{"encoder_arch": "densenet", "model": "contrastive audio-text model", "dataset": "synthesised sound scenes: up to three everyday sounds over a background", "train_examples": 26041, "n_mels": 64, "hop_length": 320, "input": "log_mel", "spec_augment": true, "win_length": 512, "tokenizer": "word", "vocab_size": 93, "loss": "sigmoid", "embed_dim": 384, "encoder_norm": "layernorm", "encoder_activation": "silu", "encoder_depths": [9, 18, 9], "encoder_kernel_size": 3, "encoder_stem": "deep", "encoder_growth_rate": 16, "text_encoder_causal": true, "text_encoder_width": 192, "text_encoder_layers": 10, "text_encoder_norm": "layernorm", "text_encoder_norm_position": "pre", "text_encoder_activation": "gelu", "text_encoder_mlp_ratio": 6, "text_encoder_head_dim": 32, "text_encoder_fused_qkv": false, "text_encoder_bias": "all", "text_encoder_qk_norm": false, "text_encoder_parallel_block": false, "text_encoder_inner_norm": false, "text_encoder_positions": "rope", "init": "torch_default", "residual_init": "none", "optimizer": "soap", "beta2": 0.999, "lr": 0.0036, "beta1": 0.9, "shampoo_beta": 0.999, "eps": 1e-08, "precondition_frequency": 10, "max_precond_dim": 512, "one_sided": false, "adamw_lr_other_params": 0.0026, "grad_clip": 1.0, "steps": 3300, "batch_size": 128, "epochs": 16.2, "lr_schedule": "wsd", "decay_fraction": 0.2, "final_lr_fraction": 0, "warmup_steps": 90, "weight_decay": 0.3, "adamw_weight_decay_other_params": 0.05}
Rows from block 5 of the text encoder, named by matrix and row number. Rows with one number belong to one attention dimension. Each number is 128 + 32 x the weight over its row's rms, rounded and kept within 0 to 255. All counts start at 0. Numbers have three digits each. After the name is the row's rms in percent of the matrix's.
# q: attention query (text_encoder.blocks.5.attn.q.weight, 192x192), inputs 0-191
# k: attention key (text_encoder.blocks.5.attn.k.weight, 192x192), inputs 0-191
q.139 106:179147109121129136144147129097138120124129088132106152117128170155145142152114192080187159134139161079092121174145078128048097119104066048162167096072154154135139098117133099126123110135136131104092181190091053143125090088158114090124131161105186102133170148076113147072139116155113113113126156131146083191176161108086077138110127198157129110141124126089134180161145127177108126154079083180154106109142094142076195125151151126118096151091146140120144134132098147109132113107112116108171108117054103126122120201067132124144146165182137142165159095133137075126040117153161079128
k.139 100:135118113086128147145117158136095103117133110183068122160174154125139157109122134107146129145169164189200109150186121118117171121115115126136163144183142081131159123125127151114152156123136146143151059173090068152105174148150159183106200134145119139170140119090173059079148156121128113171107125054156124137193103140141101085116132163199089193226094116129132188181125165115172121150105131121138161093128066123166175161140147124120093135168124114125177095094197148166115138122117129189113099154145120151143092151121122111118102145101097144175118091102141157117032164083138137094
q.140 102:143147087114133096106144115109105143149088123099121153149154130139161131083080101113142084083207137137102113138154150125099137149066139101120112137117075082142099130121161191111125192129122135137103118081142158170177102135162108163062063087133137123170070109170069093171089172140126079135137127129170122128126153123070100146167124159121137126124111112081150094161061109119174085156165145200090125153112161095128108054164138115109130116123097134156100158101140134047157093170185106057121187117146133109106132107193141153038165122083153092102097123177145149163144155115191138107
k.140 109:128148103075119078106138084125097135177142179088132107185139075108148123104187151113092146134108082104091167077161107112071124106134111131164127173053124084146156104116176120126130098096123109147172109107178141130149097100133067150144075143139162105097129154110128151149104149178147131048126151168109151117102138125160119110186137153093062110059120150114076126125032078155146143151170136156075122166097178117166100138118174097145147120125110141147125163156136098106166157149174086092173130101140093169105170069151143151113183099119089127144097175060066175092129172120161123156
q.141 097:189143107150122150151154110165165146104141077081098135113101145052151092125128137109108153157130141129119122141120134105123122107085171034106074097143094108066104161084106152094111130136111082150130081123101154092141115128110063112110126092156052145099113076154084094079137140122078063142145180151137167130125179073108124144176053152172140162130131129063092113205131097181090117082176133101116120140127121157131155091144164103130097094113116131155112095087118084060150062127120073105118178134126144100158172120086189127120118117137146145123095129121170087194174122118154174151
k.141 084:103094144141089128069157124217109143164130124077170083163086104117124167109166128149121127130189130167096168093171117062146109099139098165128079159114107126113144155140160061127136118112145062109114120124133074111184101090066138161123117164135134151171148130105132151159134105170159099141161139132114173100182134096154175147156076095145120093065117091120106114090086096117148176068101137181107202137136145184161121100103118090121190061160135107164107165121147174154134118132179110106126120101165103127132115063136117149165163143145089120078133182139189155098132204134144170087
q.142 092:146145118043145162157131112130030140171133134114132129141126135184184154113127147129124108154100145110132105117092096196155078152156093139115095131173103189188143101141132118106161158095119163101128128202097105111193132107119162155099085157114154108097131158092067117121065196098119100125163126108150108064142129178106103163127140163067096105163188132100176114136145157167120124132123078106082153144108179115132109133156130147157138157058099139133119165154071105143112129138062125110135060102154125177118112153090125136112095158119129133101129224116187149117083181141162079166
k.142 097:158129121109114116121160145152121121147107092200063106183114158179150177138151123060118114171107151108160068137125146159150078125127129128119146138172115158119170138186142110103113077110163130106197103188116125143121114151096164130122128114094114129123072086152144136074180180099121164143134146092145093116119083088087104116096110147127089154167137170127157125142163175102183100137147056092132113130113120181103157108099153169140121142165099142143106085111154110086151129154054150130109109094132161159143127103113165113126043095167131150146098022062115130122213160047079105124
q.143 097:146132079180154121135156113184081129110154050043091089160139139145132148143096206128101090168150115132117116102130126126104117117113161097159163139153120098143127132080122165162154156115089094100174105135203153123123166078167122194149136132198141151089128086143135117124123124169169144173176175108168182115145159115180105158123145145120156165114122150140138154183127161164117083051062130136044193112114155158128142139075110086151096208084104072115118158089156080113202116148169102085143119133120131104116089151095095125118121126098158126145102167157153124136133108085117116101
k.143 094:132070162173088098130132146146092180114157094104152110173071093119096104133170139080126129168148151148143081093152156164132111164187164133148114146107132135031165139119124155167149116098109091104119114136132138115190113145100134171120204164125071099033172055125109128136138077154111132187065159093154142159139110119134136160116096112093075152120138089078082110181082104146094111099155115121110118154204136142139168096068138140174121191115115173088110141154099095175123074122102137082079162154146099094098118101131118166132117120195197127122125153132158110118123152093130141125
q.144 084:129152126068107123130063143119138159190132119091150141157170087129120169133143137111174072168112156126106152025050137086118110133161092141101182193164104111120136124133087114172097112116104119172146099168158131159153122115151113077210126109176146193141134123099139118130103179123118083173107127124132117186029104132156127133085112136153158119137136104129161093126106079129126140136135132153093117155142117108161135161183088142132122168081127022114105122161119112172151118119091145127096102098131129124162131089171091119126114160114154182156164194092112083118147216113090072127
k.144 089:142155091113084104059129149110137123152108142125131149136147129137122191083119139134136123125190124167129146078155098123120055168162097130152187110129083139184098110093168114097181195112114142205103181109148174193158112122153104100160148141140151084122160100090080103142155162126074145108122114136158099071135199179091099124113138103185152132142117134081147076190157112073137125124099148149107179108099141153082119117136144063137108086066111072106149137150130199117125180102154147125131163143157130143105117120136178099076120115119095104111162139134048101151076177058118097117
q.145 120:142087169124117126187101108150163159134116152073123156139096138105121116102086118118127108096102138125157114107148113135061141156105119115121140137112143148095134112144124220137124163119054202142133144151163148129101141127135108110158099128154131168100132158165146114127078098097148088144194085100053107184192126126175131192087156117188139159092105122131118183149063155140114155112113141144116101105138018099114149183137111097106099169192061096193106095115146184199135107129139130168105089074118181089137103101114121088088085141139150153116113114163092119062133078114139097123
k.145 120:112124129155131124113175143109120148159113180121136109120102109150114174128153161138158142210124157096096151155116124082143125113151166158116116149095149070142171150171121097165130156103216098030142110087063146170121116164123107131128028113146123081092155126129106121156100139087150115137126112126189145076162128103141165075123126133119072076155158073082121143127145121109109212136091101135149105156136198095113101087103097087093165124129112113115130080131086124172128140066189103097146133134112070127180063107067134131103129129126115142069133117097122126148074107207111180128
q.146 109:153171134144211117156078190121123128120110084122148080159091094175152153085127116167098161133204063131102093160169168098153196121177161092086125107116082147122117158118169136172152123071158137102142092164100127043091123096120146139114168123085136124169142057143118130093144111152132151125129143145171186140140118142117101060140096158143168107126161101113093134201158143116120174093146094107134053159139113178171110119178127145147090161117137096119178095137073112124139091145123130221194086162130095117127193098150125126149133120089134104142115102142131102136092130119185151114
k.146 110:172164139048068124104119153078082102063102081162120158105051146180141089100152116098122129114163092110202138127074146130154157127135141130151092130180111183118120102143139162199137117080176135166137115124081137079144096121123152159132177070107111146173105110122094144077110143143151135154114133143130168134134098153046099082146142128137108124099180161186054071194172168130164122146207136085131096180120108153140117106122109067171105125159121117108139113103147190091126140091074098166143118132094143159106153130105098136104119101189131097129110118150122117070135136102167113163
q.147 110:096092116104140115117151143066118139138170124178163140079068158108133147131105114165130078130157105085199137095100115187132133156135092174055169088137103082187099099150073124126125169172120176104119180086125126147161200110116149139154099172151179094176143096112111131136117081139104166105162138089213159093096137161119128161066134107129112137154139154095138151087120134091121140153081124155089121114132080100173105123054119031161134126061116130160160046146150144135125116138155106137139117149113104128127061180106064109091098121068134136113131161137174119149146119144105115161
k.147 121:177134075115173140122124118076141147156179106106169106100184159154191103165134130196146140080139159154076166134181182139168184103094103141130179156094089107129122068112130111137084117160109141094148118152147087196126115129105174097153110130165145131077154213093088131177148129105122084141131207131092087130095166140191131059115168126133059131159121187107148197102126128185119136144159142156099144123115120171147164095102119123170109132083128146094103175111127102185091093137151141128159139105126121099097109160107185145219121118113132119166121100164091105147119097130125167148
q.148 102:154142086096018141158108152154145138141131132114165091089104128164131182151101129162095170126138124102149142121103121148127113161141140140102115168129079175114114168129101067141151088138149151107139161100139150109101131147112104097121097136087145075227125052077138107170151129116098106126153137125139115087121125123169131199118128102140142094143078133133157126111096116119136134083095117111109193126129136113128080116124114078133170143086107171171173117124139113035156140107097095080103104200116081122130107149149106149133092147157138168041133186104199050160140205169070147090
k.148 103:181081130167146181103211129143118151135147146111153103126203095098179094160115155129126165092129157193047103140196188105196136070098152145188101108137155111129126092142165152129131174113122129178149143116173155174092184135088144111113146134133125147061148168134155135133128133149123131153132109126084111139124172123136120108179152114092076163140140156170127107149147139125163104109140158147159134147135096171128171140129109164135128145123181090134119246109164100192100122086158169146128132079123201120173167158141202144169137134098113159138072074151105129122106122120139169089
q.149 094:138120118098126099111171102130123099154088173083120127127128121145142124077134122034156101167084170128141088179119116185155132156168119138181092087167147156098219146109151125083140100119168132064093122107098040153131183083154158073107096109154178120123107125152083131165157142104140100158124195151089100123132091149152086113150187130134112129203117105115100130135157163186105124207146125150125125142136146154110155105166133120115148134110165143139071187162104138141118103113159158171152102129078158140131134158121121150110135150138000157128121139144127179135102172112163080161
k.149 097:114112105133170114076143108074146106157131139136031138177148166133131174077119122108146162122041143137164128158148132152132112138152112109198157176129147108076152129149114114099107102105135148094165095141108097132146161091194066140141118127180115128180129128131116112101167148164127066134143127136077080141126020099102059051104150162118156097143123083110077143136125146136133128146154129148126156151139069184114170132193149123092120108195103206176095087110124105111151092083098156155160077100145137207150190153128139125129120106123151110155137101122141158138112133127187098137
q.150 109:122133108081121167134136083107083096111129161078105109114142117139125094154135090124109164148146131124150166124125135166109134177135139102161125128136113178076138127139143141093120165150173145108140117110107104101127125171123151056147126084171184107169138163150096169151122148067158142185069138049136114098138165173228116073092167124097106096126147194100121172072161129130117171149186109104168110090110095118143151103120082145193147123112150143118085098157168135178080134071160066208067149094090185111181181110135150127135107135101096081116140140120155141138091076149149122195
k.150 101:132107140158060116076108076130116137076144163155106083103080175123116096170140138158203139121161136114136168160144151111165110111120156140133160161084139111114090142125064122084218177188159096160169175190096143124108153082120095138129110083168173148121103157135185127144134135134119119098093149142140148168106140206114121093144107067075129165138147169132063122092102131046154165140105115079143095112159113123182116083164136128143108083111135099046120157156115164123121079158153159107161075123085085125162171145127145133159104144097140105075136133124180115100095088172173112106
q.151 094:129120114112141153110144105116192136132125139197104100142087108103154193145102121094129159093117148125093109116150130096100155135111115108092184132142124144098152130168113135125109095165149181096122173155130080117094101133130121105136127143088151146126155121060103098118121128162115110087096080182139093151143133116103076131117041205204139097132135087104057137175095122118108152188125122116211099143191021163120122142168143119085139152144200152137150114103086169083140105096119169128137173148074088126092159151071155091117160163186138166153111044140115101115084153141128133096
k.151 094:149104092063145129141163126106086114126140109140131128127147138090114129083068150161108133112172139170161124187127109102081204117086135104181180126208076142144089159130142105131162147140111177152101123130106101099111157114135110141146183087138109141185131176112104131111154176136111091097111124093117126084161160179157080176142134163228092125142085164127150096166143152129160093124160172187130180120092126146119151167153169099095113101117143182195182200165148184125126171055123097188105123138107138150129131115126120127121120118111056176133121142138147153201063145169109133132
q.152 104:118115090159178103169098178103094099125126136099166077146172095131125137168106134087138140131134115108100127133152096135116132144080125099199155176097150142168146075081174139151198187128163148082163162157139060129129164123174164164091103123094192130107150177148082108163150179125183112103142136110167106143136172175155051126052149184139164108141102146133146156134103158152122113172124081141125090152076095153145128154131145212102078208086140119040104137134140121096175127131146122120103075103094134140121160153113070113134125127137154093152155103168131166114096142150171080144
k.152 108:156096109129073124149109144135100114068155076151126124141096153094121105134152135035137110187146138102174110169137130128110102113124114092124214163108059097131159110145100190109161144136087127179119115172152147083162124123143154126154165084127080148166154109084146146101146097094125127159051227123132130119164178184159114090124114142163116130083121142100081139123139192122115111111113091148154130135114082112182130118090172121144029103086142145142124026151151161133177165133033126107131067146109128143128121151140133104129079127151121156126154127084161121144120152118175128082
q.153 091:127114118158118104128082117104133100111169124151127121149183140147170129161151114120151128091191130122131099161166121141111096098072097110123105188097142151121119126117190165165124142130135196113137171184120073155098068136117112110102094139102188105177157118130087112096116140118150154141154139150204110157137140148164024137139138210155074122119127096142138161141117099138158139153126101162147083100095097082101143125149119168154108134134128139055114082100117143148133072147113140136137110154047166160077125201136099092119140175139198121134171158137117185090092175133180015128
k.153 099:145115112108135148147111120094123133089153092148137078106182146079131155151182162127143102142114108117143110137085088122129157175138063103122177145123089069129130180113158159145110168161125132158116110061140173156119164145167177182097144138176138140159119169110130171102113106116123147129086199096197116112147157156153139115202134148073159181145105158129050179114110133136137118132140085079095132138170121126212084125109183110147065167123154088110117065142198133162129168141061081143207127177126067148162152151141111112102134114113151109159129114113110107148061126113194159123
q.154 107:143116107088130137139181145160081089130148150065095111125132119179114110087140148149123156145104118117165101132120153111117143110138152091094175080152071128076184152126159149067129141128156160169175173148081123097133102107156157134155038131128177131100141140180100140092121145116141150208120162091128122120120156139144107131111181133112086064112132147104129142120148160208129142130151105130116113105118176131139161085074141151152142151093126153094127233146135169124113092103157121173039095120090201140146169122152157094087041136113130155115179123177136151113094093059128091194
k.154 109:125097125121092105085087138162118125080087138155125123170067174130106120111189111156161125095135155154119117150169150100204102101140125138100114139134097136072144161096130152123119110201103079087163166147100167138130108128161168181125183049167067117109127164138058127105094162094092126183105195111156155134125121117138087067145126089127106146106174116066141115090120114161148174172125054101162136136134109149143139073056145135137125128182074132071085145126106140090144060176101170136130119133109146087148179117090123115140083108099167100111138115171179188141125086142175117150
q.155 092:130176150137185160091166168114072111139110134144123148195134142154099141091131124095142105118079181142162142135128155150136127148178113110200199127160117149187177126134095160127132139114125162111167174125091083106121130112120187147131110076095159126136091217117071108136121131182145208176103100124137108101155111203082117098101125147110136061165140114097142093111117186135108107185099101139149134159166133122143145120150127097091109134083166123132152216175111170126084074117116177162067105099116110173110092134129128134102109119133073126117190193182109146088086142129091097158
k.155 086:179069128119174112161106155140130109109077192147066132178063110132095141088130134146156087105075135146145104129169114109157102086127118072168143103125114124079121153112160114046163070128170127129190117132128172136102138151152128122132146107105104129124149151095115102091139156055161140139128135115155101086099082103154100094130188186107121143142144142074158168100185156111110155108125106170118114159105126122126120103154156208143104176177092186113115172116103135021176126101079173170132121165159145123158213135110170090120074104129160135122128136124133158151141073100184096154
q.156 095:102121206128142089124095156093106143102138195089112164122140121111119086071126083099141099087130092135139105071086196081146141165145143199114117122132157096078139123146115145150140137102112150069124108158175093092160104080169153165189160178108115172056167135185172195091139101150139162147155172171138185163097086095150154199171127106126104066100120139117189078124163146164123144129122132106145101138126150155119117126091111106130169072129114099122122096180082136120166168148155112135144117112117112184118104075182166170138103100083114126120146133165112147155210147126117170140
k.156 100:079047130109132100092059091166165119103120188085141174167116140076108149119188102121122152088117111113153067132137135111087099100091115096150126142100133112130142122144115163193127118122152071088096109115131175134103111176152119125125143104172151123101178087148127115186188108097086085131121156144133189187098045088146104169156157120163107130136168122099124126147097115134123157102101102162086118121132136133122152093140125186143122191113071119105066121107112118167144072210127064074097112089095151059149117164086088139166111118170149114097162151157176128103167168086130136087
q.157 095:136095103123035122155179067152130127128060118069134119125121180102143171112129138130142142126125118136171182170127125105097134161107177097122089096146145188096169119120086104119116178116109068109117084075111153116073148111119121097100145128166132180187089164151171126168164113087117106161093135131071150130143171106126160076121139084156180186169158186140084208123111147145148165112106135128146141155134145137157122108152152148140105142096180138197065071178142117130123104137169106184106113153130082111212143115149162132122125088103074148116146135096153136168118039150111156124
k.157 089:073126102220074110128153098130126097065125104137149125108156115111102152143127142105091172108097145135130221150109138169119134140215146096089087168156110130066125142132043116114119123084102147135080049126100126141160110119134086089128118148089129114149135094118127070162185108157186103191098154137073117156167119125057151053085159091141159104139119074137064110151119143101096106127126147107124149147157096154105113096153079152137128045147148140163127136102084100175130098105138121129107076126118118171172145143131149147187064124117138164131158115135092109099091112180169139120
q.158 091:123098146162108097151101128129144128151128102107134088157088091100119138135212135183100124123147098128149145128139129142155130015101131187115097196136148139112123112114170077180105143088173142188135102094152190139150151154090145131121126106134072115121128127089138127125142106144187108081114120124130186077147095137132126170144058053089110165094115080131109110085088116055164118092124155068092179151096140088154080109127105100160158109174113110128083087062142104142164159148113208166146159137166107114137127147146120134154132078138221114120109154116110208123127134094146113094
k.158 090:153151095133128163161188081132112131138133192110120033088170087174137111149103133145133160141104142076066149123105124140085122178151156119101100089135089161117107161138179105136077077112134153132105133100193144147104123088120126102110070196114148094126144073064106156126116117159188156106129128156123074100097179119118120164164145099062164093077190135174183108178160088160134102105136167098149074176098157103108141105076113100139130149132167129146133138119117131094094165130153094103111214131121114137118158085176172132116164111179142108093139198148125138067136151107091152157
q.159 090:119126110095155122112175122094138157087071164158138124152069131120140165098069091040143099089060170146179139127124148119090141132170186180123154128182092152082119103146091146125148140120152128108174103139139052130114157148076122118147182109130097195059150157150079143211133132105071138138131113164099106128096125121121157200116126132113114126161111190127144116169088157113171154158144117090139137162146091164124106107160131163049126138093189191122165140124099188173100109128137110179086146121138105125164169123137114108112091095127074151167120047158113144131123100173167131144
k.159 091:173134109114104118126176099119122091134160128081094153105094175095134150102070158130134185075118154113078153181163179137135126118069078158149168128140061137172115122162088130121188117165173132085076126128169153071131142115115116133186134157159132104131139166138128172193167152106083065090178086149069130141105106156173086172099135164195091102123124150128159136116125193113077151126107109172149137092129119180112120137194126122158161135095111166134133164153102128157121097096116145125096101121157189150120124169119106121137123147144047177093112202076138127174133101170069174139
q.160 129:096088137093151172140129104082096147135107104118108096131135087089086086125140087131096130109121116091148105158110074142134142128155121108108166143105124123121088136119129133178123189117071111135142173108130105077094119117151136123196176140127105134185115104100099083112118149157159150130142140059079168091180125089159082138134179114203175035111135077143126085157125147127207157125154121126133149159118181108091118153060108165081050154132054173172127130146093141066105096107142135122213097183149124135126151088112146153176105105130159034076140124143113110152107106119139148118
k.160 131:144108126134092077121099191175139130177119126159108136143135063172143081119134125111191151118089093103089131139183136177174057137094086118140089098133138171137123110203082136173123140164069081106158129111144134124143137131138142113174137086179151135158093113132153173081147171101090087127210146114117080096114131110162040111161095122150193128080114136145130070117152060112119119188087155141117114141123128121183105130146111171088125123150160087193124111134143103175158140097104117097142112086101096127156110141116093119083097120131134176119191072076130152139113117088157089053
q.161 101:110126159125163114128119156102091096171106104116130126136083131130134152124124087161110215138095178132088119135097103182170116104107112166117088134103128125119129145169114102121146143147076079129146151131141139104148119123165124112125212159182181078152087106070157161145177106131144100110100131122059126117115159146110134040105148158100141150113146060103138104087181152145073129111097167093190122175162112183134156154072191142150148119125102148111060068169126192164117078117054084138118102049126149131138168131108125107166138171186066155126169083164122098146098131134110120091
k.161 099:092102136096155134124116089178096129103150161116090128149138156115173110064135097164155158105152144114218122114173097121100152103071132104160138142158183119123094157080184137112134117132141151058112084189124149145082139140164125169086168175134114123146156134147224085146105058097166129057100099131119129088180112073145132136159093138166151105136145098088089141125087122107126153108135087100099168101187129147104108135081137138156102106137081121164132127142050126070150139156145066135098200163089129116157105124118097103178100138101105130160091173176125170127169183114099190141
q.162 147:122088139138086129093122126149135105111107150108163114155148151136080101077027148199146093134142117072099190145156105119136112145105155128094167139103167086142128153164168123151114103116069118112077122121130145172135087120073065119174175127153096147163082110199095144103165112151119129125152167139095108092130111126174147119153123132179159051091108168118180155098094153136107112126163106134068138111146165169134138180049130149106101022116089139140131152093142129132125098090158167106147118050126090123053043122114130131109133121089134085080134160142140197140131121127124116127
k.162 137:131117100110125118137078148088119140118105128162100147145048165068123143154122141180125088080130135102105214137078135152146147147105140062152137176168084118101135116108186094141119156137162158153127086178129136125160098145125082133177100126188111135197098090073080087089090104112118081155116181131133105108195131070129142098173108141126169168119080141152107074136115131154135143154120103127126121096146118113102109062078168090117066126148148055146135089142161165126122109080112132069143107089108134188136139124102115127097166183178134108090173141109078099128081127085177114050
q.163 109:122119059159161142127085122113151155142157123141135145085146143144123157117105122105126093140134178077096164151139122118148106184117111168115119102168092131136145074164184127187085097210089113119147129111127082223136117144135166088156084075076147069159036077115093109144125155146096159126170073076104169137112136083159170164129154155147199125119100124073158190137066120130185104101135136101158159123106116143106145155080078121083187086122105132200131121134100117117141109160115124088153132065102163121110090178127169143156100114182125116139135163088091100145115097140141138095
k.163 105:134087116117091091123104137097154126103164153097119149172057108189100136082077141138148168086109056167153124108127155123117148114148094074145207122130108061155139140129122133147135082133193147045131096128113123049088118154059122126135097123164125121153147082175134119128171117124105113067136120161173160077146131113114126209189100119115117130136131192160076222135117149109092172172057177135149134130149160129128113094125146149120185130156158113150086183147172094095137135128137121168109085152158159150096116118131081124108094147130138171072098158092175153150134160111118157147
q.164 123:152168149107111103151079084105042149095127140157048116128107117228185064134136157116069119077161132109128141140136159162131132119129124185168088141146139130162077107129133188158098122135183162160112101163116123107138113100115074118137066153103117145123167124137132119125134144129189135154137098133132165156172087131151129160099162135164142185137080140118210088114082123126133148160083177175143145157180113198161100149105128092199145102115143117125138133103066089121156154150135153142082101114160168110116093119172142136138175104116144100113137144066162158059160149078139180070
k.164 127:105098074113173126143123190180172125148125178116099124154123177108099148138140164161111102120065177096108120120120119123081056171094112138162152069111150153101135128118157106116094119101105133088141121115149130164133117102099104159136159130121140134112140152119207169139165094167109125100097095119145119112146102025095121173133072121122219161116192143130176127149147084139102146064145136138097188124117094105061152151097094095079169147176132111198112113100171168127138123112122104143159147161193072157102104108139149144230118120116084125178164096157141120149146141112159070146
q.165 104:167113075112147186134132126154105186162115130100096127091091145145205128133148097123129149132163115156088152107114109122099118076071101122110093081122125156094129097103121157151070162139111106075119115131111081145151150081137100134077084140075128147146086114126205134142098114131095221066203113174122106164097116164151152121139123120175101143135081146141141154127127148114140116135145174110089146117111175153127189083148159184182156119141069183104078084110127145063091153127082122145109093103147150130159132099095156151071141162145103109151133115139197085169147122079115029082
k.165 117:131134143150115162094127123156105106124130106154104123181132156132120109097191125117073120175159152103142086106150168124163123115098137068151106124155187112125134080105113138135133137112128152099135079159111143155158148143100076120089188197155136086092126099099161113139163114127122193161161086104155142130175167108135083045107116123062162066145088075132118145200169137122148136105156058127153085118152120086058161156163121113126168102068150097145128201162183162133106140155174038133126051116154111112090084103129127083145091181119096093173124091127124138086106135134164106174
q.166 113:109134116106203106125124175115119069079075128139142128150073137166095118154082118115076194125098162143149130150148144147153109088151147183095110090167159082163100177164130071140132136129124169126134120188098135088145116072100097136108112092126085111106127093144160141139142116114131129083107157148144156160091141151123127065110126099047120147149153068160125093108173118119142043173172173132199122130150129140094160137100154176109160097168105066139148178087186124148108137106156141219090131138117017110095099104121112085139148130128116130138120149131163129160071174129116089171
k.166 115:151072099146088129119087145087149120143088122113147114124145159063141151115125104101086130171116156135107141079152159081187073149098080119117099097147120132137091145123172121164150093148108146069120115120130147116188099115113144136149187129066191102098117130130129138084163169122154169095192114168117168173077101168104169223149115096114155150193128130124145152127097107070134104123144145146117130144111113128113156197144112169138144137128136077116151241149109036062142128095134100107113068142109056109162092140162109154121100136134175110144138114085148127067127118170153123189
q.167 142:136137109120105136090096102113099141131109105131161099164089133135113162143208135134151113096098080084116143125162133116177150071070091139145117164095101068128125088120070157124158022155130139176143164133139164114139150108151166153122088110158156118151166082115148176105155117121077100118141127079185113156105178141156126075106088120160091153134166096083137126113144128137104090216125088154167114137135168141130089162099111136165077074163102153091116149147116177093102155202063183153153092177121129117130206118130090159085097141120124159078199147099198118116123132140173144134
k.167 139:150110173145086104062081047140119136155134130094210183123113089160134125109119072088183145085102092125134095144191142111185107100128110128122134188145133098139111106165052150155101093125080136198156130135152121149129177170097177121112127114145129139158057027145112212131104150130104133148092123088066162125101097094166147095132144130114085198115153101093096179061131131124123153157173133162168072165137140152096130133125132180130111146129122148168167111160105140168152144153090158116126106145112163117095110098134105098154102120090140193072149118112133153162147118105112163113
q.168 103:101142145185115160118121103125036095104143116156146115127145139226126108131117158140112129130133120185128201176047136066172142097180136116075132154163159108147147171159155149105141092111127121112126178167113167162128101123124090074144061147151148168134131181105142126181157132120095111145075070188152131112091094063115168053172122144063115149134123081172090161163129123149100163095163122114158087183100148145148145183144149112103143096142142053158128159113158086130075080079116086146099139125140097087124090111088122157146162116117117126092147105153072154132117146153112138143
k.168 101:149161091162109177147092216160073155120113158102113110158186159121159171131133159138131109098130125151042141100175120148113111105100083110113090117173150138060133130094163103124114122114154130134137148147155173139115137118136155121176177102099131114132210171091132105141139148135178068111151152185164101166084113168142126156120138140205121179114061150152181089129137097102187106115092186102064083113103147083163150163177117129120162147093089102113136155124145092147152172122159133071166173124113139156134122120154193145148122143130157107154149189176207110100156089175140094113
q.169 105:096105129172128120167103167076067178104125159159098120102138088070103102094128086158143086118131172079155142105196147098153116163091147103140090155088161132189129117147144071158135095138136137157094128129150128115144135118149068118148150152109146158116116115166114125127134123127130148178150150098147115166163066140128112094132150055158175128129091162131106094132171079121085125195089152142102038111132118136106101145149129162137106048187123137082139170155134192150138039150095109070148111136148111118103133127136177119145173106137071130115190068060138183094087156159136195104
k.169 107:152162115122136127116146146184109104173122129109156109125155110137193126141195126143189136132102142159075127143152107094137118118090112152129079144146089128129126156169104124075146099112151104129157149162143200111080194096171102094141102122060098131126101150131150152154120168169125174208163145080106078140150184154174102158153178070145106224062158170142127154100099091087130128163140151148114110123131167133151093150097124155124108145157119141170157125121139082154135195166138198124145171118124142104176148199148151132079170116151154177083138105161121128108131055098214152135
q.170 092:120142100118112139197093031162170108114095069156093101079146122134138119133163127092116088165135166133132120147088111161124124126110133140182169145181113157101122114123155139125102156115204129162115094086111147115183126160129103116174180119122066149193116158134049061139147162201158137151088154139134117080122095191152071129118149184175170126188103174108131162180056105150165207098112072103117168123119100154130094153158130105102113165157157114107124159136148145157139120082100144151158138111085153110154132162120144073097144103122160079155110190120106136094101131099105092110
k.170 098:090091110104103100146158106145139129087117153094124103108124142063103151134077136126138086162095129097157130165029135102107123178108165104157110156069116071109096110167174119071087087070144158128097074091146115091096108114083050128155074103169157155088121125151143114072174115093127021113071179130158160120104127105133144119117115123152155143110085111110107084137103097140109191176120040184154130080096125095143116097130135131127137138133122099111114067139101151139095145108123062106107104099142111078123110137081099086153107188078139122127126089158115088173106163127133160109
q.171 093:098141149112128181132112038102167150141143119137110097166102147085108149113053126193135131085125132030199155143117190149080115142112160128075190146119101078156132143135116097107084078119112130129153141148166171105091135147079144060088168108096152161145120178128084088137157093112114124115143119109127162136082130065184138139173072101158146126115158146139161155182119107130124069185130091138156123107114133054112085108153161098126054076116171160107111127099122137117105119128197166154148171118107155155087176149150132151108112089082142079116132090142092091130148116166168125144
k.171 091:136106145174116128129148149105161138151139142136163161120186125202083176168104084132123146077105098123143135097175116165052124135159127094112125101125106133113145139135135128134115148097104132255141184106112134130209131166121197121159137075156171106141121108138127153082141112082147059134082139108120109106163090155096187139145114108221105098127123139118111103071174173132142099113141171106173109119124096152154103145131111147147105159120162095094098163161103107142185128186057139144121094110094108103105169150122153164166130067120125163175154140087159097117079113050167096122
q.172 125:077141127121120155071155110101115100141134115125184036138094182169071144145181178133102139148111118162174143149076082137075136073149136147096183138130086057168154161141119166085206124163182149138130174123130112120090118135128122140141089143160161102168145154090126111166120154144083126137120144103156143121137180099141147101135125071146073149131171096151114105188130158109146107118120099166194128150041113132106140142115086125094075176167185158147182193179173106163095134092110163141141100111134094120143161120140063134126111159114091149152112140130120161134089169146110158206
k.172 117:147128106087079124146079175066115165150183140095112139086143103076160166111132110127164117084109124124135069129216105138092111158098104159131169171149096120068090173197100102129156136137146100141145101110092059125125167106130168156107120092131154167128105148150100159105107128122107129153123148207088082122062121134142131148126154205174144198175119127102167109115139147105083073084128193102092142105126136138148167142105157158119092154075167150119127074136096105121103150125123187164147135083060086147133150116093109192123173068115127138122139130109102148177103072110065105102